A small contrastive image-text model, trained from scratch.
Model: 11.3M parameters, encoder patch size [4, 4], encoder layers 6, encoder width 192.
Rows from block 3 of the text encoder of a small contrastive image-text model, named by matrix and row number. Rows with one number belong to one neuron. Each number is 200 + 20 x the weight over its row's rms, rounded and kept within 0 to 999. All counts start at 0.
After each neuron's rows are labels from the 100 texts, of 14848, where the neuron reaches its highest value: "fires on" is the input token at the peak. Only what is clearly more common there than usual is listed. The data: drawn human figures in many poses.
# fc1: MLP up (text_encoder.blocks.3.mlp.fc1.weight, 768x384), inputs 0-63
# fc2: MLP down (text_encoder.blocks.3.mlp.fc2.weight, 384x768, transposed), outputs 0-63

fc1.762,190,200,200,200,200,155,200,219,182,176,226,200,215,162,151,200,200,200,200,183,200,221,186,185,161,185,200,218,170,218,172,163,233,211,171,157,200,218,237,212,200,180,211,200,168,184,248,216,195,200,185,201,200,200,200,181,200,200,232,200,161,180,200,200
fc2.762,228,200,200,200,143,200,229,200,200,200,222,200,169,200,200,187,200,162,200,200,200,243,200,200,200,200,200,217,180,200,200,212,200,228,232,219,169,209,232,200,153,200,200,167,200,218,200,200,221,200,172,200,200,200,216,175,200,169,200,218,214,200,200,200
fires on: "pink"; "hands"; "out"; "handstand"

fc1.534,200,200,200,200,234,200,163,200,217,200,167,200,235,214,184,172,200,190,200,200,239,200,200,209,200,216,224,200,193,183,209,200,223,200,200,219,251,237,223,200,200,200,171,243,200,200,200,179,184,200,222,200,200,200,200,200,200,200,245,200,179,200,200,223
fc2.534,194,200,217,200,200,191,209,184,164,200,214,161,163,182,184,200,224,200,200,158,200,200,177,194,213,244,200,224,159,231,200,200,221,200,164,156,215,189,233,248,183,163,248,200,192,176,200,200,170,223,178,200,200,237,186,217,174,169,200,200,217,200,200,160
fires on: "green"

fc1.666,200,163,200,200,200,156,200,200,179,180,212,200,182,151,200,215,210,228,200,200,175,200,160,200,161,200,200,200,171,250,149,221,200,222,200,200,200,189,152,200,231,243,166,200,200,200,200,169,200,200,200,179,152,200,200,222,243,200,200,200,200,200,200,197
fc2.666,228,189,200,155,200,200,200,200,200,200,181,228,200,200,200,183,161,200,188,233,252,244,157,200,200,160,200,200,200,182,200,200,186,230,165,168,207,183,243,200,200,200,200,175,200,229,200,218,171,223,200,160,200,200,200,171,200,180,214,193,200,200,200,200
fires on: "pink"

fc1.284,187,173,200,231,200,200,200,200,250,200,200,171,200,200,239,200,200,227,200,230,200,200,200,182,221,200,189,182,200,181,185,231,200,206,211,173,221,207,200,189,236,210,200,200,200,159,200,200,178,200,183,200,200,200,188,232,218,219,200,200,200,225,171,200
fc2.284,200,200,206,200,200,200,200,157,184,230,200,174,142,180,232,200,185,200,200,200,241,175,213,215,200,244,207,178,200,200,200,200,186,200,200,248,200,225,200,200,174,200,220,200,191,230,147,163,200,187,185,200,200,200,186,241,200,200,168,203,226,200,194,200
fires on: "green"; "out"

fc1.186,200,158,200,200,244,210,200,174,189,227,170,206,185,225,200,192,200,191,200,224,224,185,163,218,211,233,247,200,188,183,195,200,200,200,200,200,220,219,174,200,227,200,200,209,200,216,155,200,200,200,200,158,200,200,200,200,220,200,200,176,236,200,200,187
fc2.186,224,187,200,200,193,200,187,231,214,181,208,200,200,200,176,171,237,195,181,188,173,232,180,200,200,172,156,193,208,200,200,166,219,193,200,189,188,200,200,218,173,217,200,190,207,177,216,235,176,200,181,200,200,200,235,159,200,167,221,203,194,200,200,200
fires on: ","

fc1.638,211,200,200,243,200,162,212,229,175,200,200,200,200,228,183,211,200,209,200,166,236,200,200,200,181,200,200,174,185,200,200,157,232,200,200,200,200,193,200,200,224,200,200,218,184,168,200,200,200,200,200,200,172,194,212,200,200,200,222,180,222,200,200,200
fc2.638,218,236,243,173,200,174,227,189,200,229,200,177,187,177,186,186,230,200,158,168,200,200,234,200,219,200,200,200,169,200,192,200,215,228,173,185,200,200,200,232,190,154,231,191,200,219,195,218,200,200,188,200,218,200,190,200,200,200,200,185,200,182,200,177
fires on: "<end>"; "handstand"; "up"

fc1.219,200,189,169,200,223,200,170,200,200,165,150,221,200,182,200,200,229,232,200,200,200,221,180,200,200,165,200,186,200,200,185,185,200,200,221,200,200,200,173,200,200,260,223,213,200,200,156,200,200,175,200,179,215,200,237,173,240,220,232,185,200,204,214,200
fc2.219,134,195,200,200,200,200,209,209,222,218,216,163,200,226,200,200,187,183,248,200,174,164,200,200,227,182,212,217,216,200,217,162,172,200,200,200,195,185,214,200,175,190,200,200,225,200,209,231,200,218,253,200,184,200,182,210,166,220,225,233,200,212,200,218
fires on: ","; "squatting"

fc1.693,200,236,210,200,210,175,200,191,172,200,200,200,200,200,195,223,266,191,189,135,151,188,200,223,200,200,200,180,170,260,200,200,234,200,189,222,211,218,173,226,200,185,200,190,200,150,217,212,200,178,187,245,166,200,200,200,195,200,212,200,163,149,200,154
fc2.693,159,214,235,219,188,214,224,200,164,214,233,184,200,230,200,215,225,171,219,173,200,200,234,213,219,229,175,200,200,190,200,200,185,207,176,200,239,200,202,227,200,189,205,172,200,177,220,160,200,200,200,200,200,229,200,200,187,200,211,260,166,188,209,226
fires on: "<end>"; "out"; "jump"

fc1.518,178,257,200,200,200,167,200,200,200,200,200,176,225,200,200,200,265,200,165,164,200,200,248,200,200,167,237,200,200,192,200,200,200,191,200,194,215,184,216,200,225,200,200,218,200,200,200,250,225,187,200,200,186,222,200,158,200,200,233,200,213,165,225,227
fc2.518,214,223,228,200,182,164,200,200,185,200,200,216,189,166,200,200,213,200,191,224,200,200,216,200,200,184,200,200,162,178,200,200,200,229,200,200,164,176,228,228,200,174,221,200,211,200,200,213,200,200,217,212,213,200,214,200,160,200,200,176,186,187,225,200
fires on: "<end>"

fc1.189,211,172,200,217,219,200,181,180,200,200,200,231,200,219,238,200,200,192,200,227,230,200,189,200,176,179,235,168,175,200,200,200,182,182,200,200,229,200,174,237,200,200,200,200,200,222,179,200,189,181,200,200,200,200,200,231,216,200,183,200,212,200,200,200
fc2.189,228,231,200,188,157,200,200,200,200,200,242,200,200,200,200,210,268,186,200,167,200,200,200,200,200,200,200,187,200,200,200,226,192,200,200,200,200,187,200,200,166,200,176,182,175,139,200,200,200,200,175,235,200,200,231,200,200,159,205,216,178,200,172,200
fires on: "green"; "out"

fc1.750,200,200,220,200,216,233,188,200,249,220,200,162,200,200,200,205,231,200,162,185,184,181,200,200,168,149,200,177,200,237,171,200,200,178,200,200,222,222,156,200,200,200,175,200,200,200,159,200,200,206,225,166,200,175,200,224,200,200,209,200,200,200,173,200
fc2.750,200,200,176,200,200,167,177,200,147,162,232,200,200,183,200,200,208,200,263,200,200,182,200,226,211,236,248,222,200,200,200,255,149,200,187,251,200,200,221,236,203,214,200,187,228,200,240,200,200,200,200,200,147,243,200,200,192,163,200,200,225,200,200,200
fires on: "<end>"

fc1.181,184,200,200,213,228,178,182,212,173,161,200,214,200,187,171,234,200,200,188,200,183,200,200,212,175,200,206,200,170,222,137,175,200,189,231,185,200,186,181,200,207,232,178,200,200,200,200,200,200,200,218,193,170,191,200,219,230,178,200,162,200,164,200,165
fc2.181,200,192,194,193,200,200,218,189,230,200,175,226,187,200,228,174,168,200,218,207,200,200,200,180,200,216,200,211,233,181,200,221,200,192,166,178,212,200,226,200,231,177,195,206,217,200,187,200,185,200,215,181,219,232,188,160,189,230,227,224,231,238,189,231
fires on: "pink"

fc1.743,200,169,224,226,227,213,200,200,163,200,182,233,200,200,200,200,200,241,200,200,225,200,171,216,200,200,200,152,232,215,200,200,200,208,204,216,273,241,200,200,245,200,186,213,200,149,200,144,167,200,184,187,216,230,180,200,200,230,230,200,216,195,200,200
fc2.743,243,175,200,200,214,200,200,216,223,200,200,200,174,200,210,184,200,188,218,200,200,200,176,207,200,165,160,200,200,195,200,200,200,200,200,200,200,191,200,200,161,200,218,200,217,229,200,200,200,193,200,164,200,163,222,200,200,200,160,200,200,213,200,200
fires on: ","

fc1.290,179,182,200,200,225,200,200,200,200,200,182,200,200,163,200,200,200,246,200,222,200,172,184,200,165,200,200,187,188,238,200,200,200,200,200,200,206,200,166,200,200,200,200,188,168,231,200,170,186,188,200,200,200,200,168,234,200,200,200,139,200,200,143,200
fc2.290,217,200,221,176,220,200,221,200,200,235,200,228,200,200,262,200,177,184,223,223,200,146,181,227,231,225,228,201,216,185,200,218,200,191,200,225,200,200,200,200,200,181,179,179,184,200,200,180,200,200,200,161,212,222,200,200,200,200,200,213,200,263,200,227
fires on: "<end>"; "running"; "out"

fc1.542,219,174,200,200,227,228,191,200,237,189,200,229,181,220,215,200,211,229,167,174,210,229,162,216,183,213,200,200,200,221,200,220,195,200,200,200,236,200,189,200,230,205,175,219,176,200,200,200,169,187,200,169,200,200,200,176,230,200,207,200,226,218,151,200
fc2.542,244,171,210,200,217,200,200,200,200,213,200,200,168,158,200,200,200,212,200,228,200,200,152,208,190,184,200,200,200,185,222,200,200,200,200,200,200,200,200,200,179,205,257,179,168,200,179,187,175,228,172,152,200,182,200,200,214,200,177,200,200,227,200,156
fires on: "green"

fc1.361,200,185,172,214,230,200,200,178,222,151,200,160,229,200,176,212,200,241,200,220,200,225,179,200,200,180,245,185,200,241,200,222,200,187,212,217,200,200,176,193,200,228,172,200,217,200,165,200,176,166,167,200,174,227,200,176,238,181,216,156,227,200,174,202
fc2.361,200,190,200,171,200,200,203,200,263,215,200,179,200,200,210,200,200,200,239,209,219,206,200,200,200,200,200,232,227,183,232,200,178,221,200,173,176,159,229,164,171,181,162,176,181,190,200,200,200,200,200,185,200,159,183,200,200,200,200,234,200,238,162,234
fires on: ","; "running"; "out"

fc1.223,224,163,180,200,200,200,174,199,230,200,168,235,200,162,200,212,178,257,200,242,264,200,170,227,200,173,183,165,200,215,200,200,200,214,185,200,200,200,160,180,206,228,145,200,160,200,200,156,167,192,184,182,208,240,174,211,236,200,200,152,224,200,200,200
fc2.223,257,186,200,208,210,213,200,200,200,200,182,200,200,190,200,167,200,200,179,219,209,200,168,222,200,200,200,186,233,200,200,178,200,200,200,207,200,200,200,200,200,210,251,191,200,228,200,200,200,200,200,148,224,177,200,214,200,230,179,191,208,215,245,200
fires on: "green"; "walking"

fc1.399,200,200,200,230,235,200,183,187,200,213,172,185,200,222,200,200,160,214,200,226,246,185,200,200,186,200,231,194,200,176,200,192,200,200,182,209,246,200,183,231,224,200,200,213,200,219,169,200,200,200,200,184,200,233,166,241,230,216,200,173,211,200,200,200
fc2.399,219,233,189,200,182,184,200,228,225,200,200,200,200,200,178,208,256,200,173,170,158,220,200,209,200,186,200,193,200,200,194,200,200,180,200,200,175,183,200,200,163,200,178,189,200,154,214,200,200,194,200,230,200,171,238,136,200,166,200,200,200,200,200,200
fires on: "green"; "out"

fc1.654,171,163,166,213,250,200,158,200,212,200,200,164,223,200,200,179,200,218,200,235,200,200,200,184,200,164,200,200,186,200,200,182,200,161,200,200,200,216,180,200,200,200,163,223,208,200,183,200,200,200,200,200,161,200,174,200,200,200,200,200,200,200,200,200
fc2.654,212,178,200,200,200,178,233,200,200,214,200,200,168,192,200,164,200,210,200,221,200,200,200,171,241,200,183,217,200,200,218,173,218,200,200,165,156,176,186,165,200,164,200,200,225,200,200,224,171,183,200,200,238,158,200,200,200,242,160,200,207,200,200,221
fires on: ","; "arms"; "walking"

fc1.182,228,212,213,216,200,170,200,200,200,200,200,200,159,200,174,200,200,200,200,200,200,244,176,200,173,182,220,200,179,220,187,200,200,221,240,173,200,200,213,163,210,232,200,191,200,183,174,223,231,200,200,248,200,215,241,187,200,187,200,200,209,200,172,161
fc2.182,214,222,242,200,219,200,221,186,200,223,182,178,192,255,180,200,200,174,200,134,176,200,171,180,236,220,200,227,168,200,212,189,200,219,181,193,200,200,200,186,215,156,230,186,218,229,184,227,162,216,200,180,181,179,185,192,179,224,181,200,200,164,161,200
fires on: "pink"; "out"; "arms"; "jump"

fc1.231,166,177,200,200,225,200,196,226,235,206,165,164,200,200,181,234,200,229,218,200,200,200,200,200,200,200,211,173,177,200,184,200,212,189,217,200,200,222,200,200,232,200,200,221,200,226,187,234,200,200,200,178,218,200,224,214,212,200,200,164,200,200,200,219
fc2.231,200,189,200,181,200,200,200,200,192,200,186,181,200,200,214,200,212,200,200,200,200,179,198,200,226,200,200,200,233,158,225,200,200,200,200,178,193,180,225,200,200,190,237,200,214,222,182,226,193,197,240,200,228,200,200,215,200,200,200,238,220,215,200,195
fires on: "<end>"; "handstand"

fc1.549,179,241,200,200,174,200,182,200,175,200,200,200,158,226,200,200,224,221,200,200,170,174,200,200,200,210,200,196,200,200,182,200,241,200,161,223,200,200,200,200,216,180,200,205,263,200,192,194,200,171,200,200,200,200,227,200,200,200,200,179,200,164,200,200
fc2.549,200,200,200,229,200,190,200,232,200,200,200,200,200,200,200,200,200,226,174,200,194,200,231,200,196,200,200,153,247,219,200,188,248,155,200,200,224,200,150,200,200,242,200,200,200,200,200,200,200,200,200,251,200,200,200,178,200,200,200,171,200,200,200,200
fires on: "pink"